From a checkpoint of a small image captioner: decoder layers 12.
Rows from block 12 of the image encoder of a small image captioner, named by matrix and row number. Rows with one number belong to one channel. Each number is 50 + 15 x the weight over its row's rms, rounded and kept within 0 to 99. All counts start at 0.
Before each channel's rows are labels from the 100 images, of 14976, where the channel reaches its highest value: "top examples" is what is common among them; "lies over" is the class under the peak. Only what is clearly more common there than usual is listed. The data: drawn branching plants. In brackets: how many of the 100.
# convs1: grouped (16 groups) 3x3 conv, stride 2 (encoder.blocks.12.convs.1.weight, 320x20x3x3, each kernel summed), inputs within the group 0-19
# convs2: expand pointwise conv (encoder.blocks.12.convs.2.weight, 640x320x1x1, transposed), outputs 0-127

top examples: leaning right (96); three-way forks (96)
lies over: ground (90)
convs1.54:36 39 69 48 26 63 62 58 49 65 50 47 52 09 54 44 37 48 58 76
convs2.54:54 56 71 59 53 53 47 33 62 50 44 50 52 47 34 65 29 54 48 58 37 44 68 61 46 52 51 51 68 75 37 57 59 44 48 48 53 43 46 57 63 47 74 26 36 46 44 56 16 35 47 60 50 60 64 13 35 53 23 58 39 85 52 57 66 52 44 53 57 49 49 16 56 48 50 30 55 25 48 69 43 44 68 86 53 69 73 35 54 30 60 69 48 44 42 44 25 41 44 47 47 74 55 46 39 40 46 45 17 83 30 56 47 65 48 37 80 55 68 59 60 70 49 55 11 27 69 66

top examples: autumn leaves (87); night (46)
lies over: foliage (79)
convs1.16:55 48 56 70 92 53 41 54 40 66 55 36 74 44 25 53 49 46 68 50
convs2.16:72 26 35 62 49 57 43 73 36 43 40 50 99 51 28 71 43 40 73 53 37 52 82 56 68 47 70 51 74 60 51 41 36 47 44 51 38 65 74 55 36 54 50 25 53 77 52 37 36 26 45 53 56 43 52 48 49 29 55 56 56 84 49 38 37 61 27 78 49 60 24 68 40 26 70 68 60 63 63 50 48 62 56 34 46 74 49 51 51 59 31 53 59 22 43 52 48 44 41 33 46 69 33 40 41 62 44 48 59 47 64 70 55 38 41 51 22 47 65 38 68 62 51 65 65 52 37 82

top examples: autumn leaves (51); bare (41)
lies over: foliage (27)
convs1.93:38 39 52 46 70 53 38 55 31 50 33 07 54 31 46 36 46 53 52 27
convs2.93:52 70 21 69 56 52 25 52 48 47 48 53 61 52 40 52 32 65 68 58 31 39 32 50 55 55 55 44 66 51 33 52 69 54 63 56 68 41 44 57 46 47 50 55 43 29 55 58 39 59 48 43 40 32 52 40 29 38 63 50 52 81 54 60 53 51 67 49 58 56 24 50 64 30 42 77 80 27 41 45 42 47 50 52 39 37 87 63 44 67 49 44 42 52 59 68 49 42 87 49 40 37 66 34 37 21 51 59 61 77 33 29 45 56 65 30 05 44 50 59 42 63 58 73 72 74 44 50

top examples: pink blossoms (66); leaning right (53)
lies over: foliage (27)
convs1.176:26 47 51 73 50 50 65 35 23 55 40 71 55 25 51 31 48 69 34 45
convs2.176:38 65 49 23 61 53 77 58 32 37 59 50 46 48 48 77 46 51 36 49 50 46 27 54 71 43 57 45 52 72 55 82 51 77 52 82 46 59 45 11 65 48 78 48 59 74 37 55 59 53 50 46 38 65 68 56 58 46 46 45 42 53 34 45 51 43 41 43 55 70 52 62 24 39 57 44 51 67 74 59 45 26 41 09 47 47 48 55 50 53 20 51 51 55 66 68 75 57 88 58 46 40 46 65 32 58 48 48 00 42 39 65 47 50 62 52 53 58 40 74 43 17 35 50 53 20 39 60

top examples: autumn leaves (85); narrow (47)
lies over: foliage (99)
convs1.255:63 43 32 35 47 71 95 48 51 36 51 41 41 50 35 42 50 41 71 49
convs2.255:49 46 68 51 54 56 85 61 69 63 34 47 51 48 55 33 44 35 17 62 51 59 44 54 61 56 74 63 47 36 23 28 26 53 54 56 46 38 57 52 52 53 36 44 73 59 49 47 42 38 48 47 69 57 48 50 42 43 62 62 91 39 56 25 76 60 60 40 42 34 61 40 54 35 45 66 59 85 30 52 50 44 54 08 46 72 53 62 49 27 35 48 57 39 58 55 58 58 32 55 57 42 45 86 39 34 64 40 39 23 61 56 49 53 44 47 56 42 19 73 61 38 58 37 75 52 36 80

top examples: leaning left (61); autumn leaves (36)
lies over: ground (76)
convs1.230:56 42 48 40 55 54 32 28 54 37 48 16 28 52 52 40 28 69 46 24
convs2.230:30 54 23 46 55 43 79 40 99 45 46 42 42 50 26 19 68 55 28 46 47 51 20 55 67 50 50 49 61 39 32 60 63 40 67 47 50 28 26 51 47 48 62 35 67 57 61 46 58 38 55 37 56 51 60 54 45 51 70 52 42 74 56 50 73 49 31 16 38 67 56 41 73 54 43 62 44 41 50 50 39 34 44 41 56 54 25 72 47 57 65 74 82 45 59 52 20 48 35 47 56 53 33 42 38 07 60 50 26 37 28 41 44 45 45 43 49 51 54 60 44 55 57 42 54 39 00 50

top examples: autumn leaves (52); green leaves (48); leaning right (39)
lies over: foliage (77)
convs1.246:77 44 60 26 50 57 80 52 64 53 40 88 45 47 56 54 51 52 54 37
convs2.246:31 59 33 66 59 53 56 88 48 39 61 54 67 51 68 31 32 52 71 52 44 41 49 61 72 49 53 67 51 68 33 67 34 33 85 12 43 85 57 21 42 54 70 58 48 42 38 68 44 62 52 39 63 73 45 50 53 46 39 35 72 96 49 47 64 76 64 69 50 42 71 66 62 58 49 62 59 79 57 48 52 22 29 58 51 76 24 43 63 51 63 66 32 61 59 75 54 40 95 46 59 48 06 67 22 39 48 49 56 60 55 19 53 56 40 63 31 43 43 61 56 68 49 55 63 58 48 68

top examples: wide (92)
lies over: ground (86)
convs1.49:31 23 32 71 51 45 68 55 51 47 49 53 48 32 58 51 42 32 89 52
convs2.49:72 24 43 39 43 60 68 35 70 47 39 57 61 49 63 45 66 54 22 48 58 54 61 49 56 54 54 57 89 57 48 56 16 52 55 57 40 55 43 75 58 53 50 69 65 35 52 46 53 39 48 45 57 31 71 42 46 52 48 45 41 63 57 56 35 48 45 35 42 42 31 55 33 60 40 41 32 47 59 55 46 55 43 17 51 30 37 50 56 37 54 27 30 26 60 30 46 55 34 50 29 55 46 60 52 76 38 47 63 62 32 87 55 51 57 47 07 43 60 39 50 26 07 55 66 48 43 42

top examples: wide (100); three-way forks (88); bare (44)
lies over: ground (91)
convs1.175:21 54 27 39 46 59 55 90 32 55 64 50 36 42 45 39 60 62 48 59
convs2.175:44 52 59 54 55 41 58 32 89 33 36 50 80 50 76 44 45 59 35 49 45 48 60 36 42 55 59 48 35 76 25 44 58 48 53 45 54 47 56 73 62 49 15 36 58 56 53 45 56 32 52 33 73 48 43 30 42 49 43 39 74 56 50 38 50 36 68 20 50 53 42 72 48 45 49 25 24 69 42 26 32 50 53 53 53 60 49 48 46 62 45 36 26 30 64 32 27 23 40 41 28 38 40 81 46 30 47 60 37 50 65 09 49 23 44 37 56 61 24 45 27 64 62 34 61 55 34 49

top examples: wide (100); three-way forks (100)
lies over: ground (90)
convs1.296:48 52 53 47 37 77 51 46 99 58 42 56 42 60 41 54 45 40 55 31
convs2.296:65 37 33 52 46 40 54 65 81 62 42 49 58 48 43 61 62 60 44 56 41 54 46 51 46 53 66 56 91 49 80 42 35 27 39 85 38 38 62 90 61 48 32 20 61 42 33 47 70 56 49 51 52 37 59 46 41 43 55 55 29 55 46 50 45 62 51 48 50 37 53 73 50 40 54 45 33 55 52 16 39 57 59 64 57 35 30 57 49 56 59 52 54 73 43 65 69 56 42 54 52 31 59 54 86 53 50 48 60 64 76 63 47 56 42 59 45 46 75 42 47 28 48 36 64 45 50 21

top examples: wide (100)
lies over: ground (92)
convs1.216:32 30 76 36 69 41 63 39 62 67 49 40 49 67 56 50 18 40 36 53
convs2.216:61 55 34 49 53 51 76 50 30 41 38 54 38 50 60 50 48 52 30 48 42 55 30 63 44 47 41 76 39 84 60 46 36 55 34 57 36 25 72 33 59 49 38 53 63 47 42 53 32 50 45 57 57 48 42 48 58 39 35 45 60 67 54 28 32 53 51 48 40 45 36 31 48 62 53 54 40 79 64 50 57 47 59 62 47 82 19 37 53 10 40 53 48 60 40 42 38 65 17 49 07 49 78 87 48 51 59 38 56 53 56 55 54 63 33 31 49 49 52 29 68 52 63 39 63 38 59 40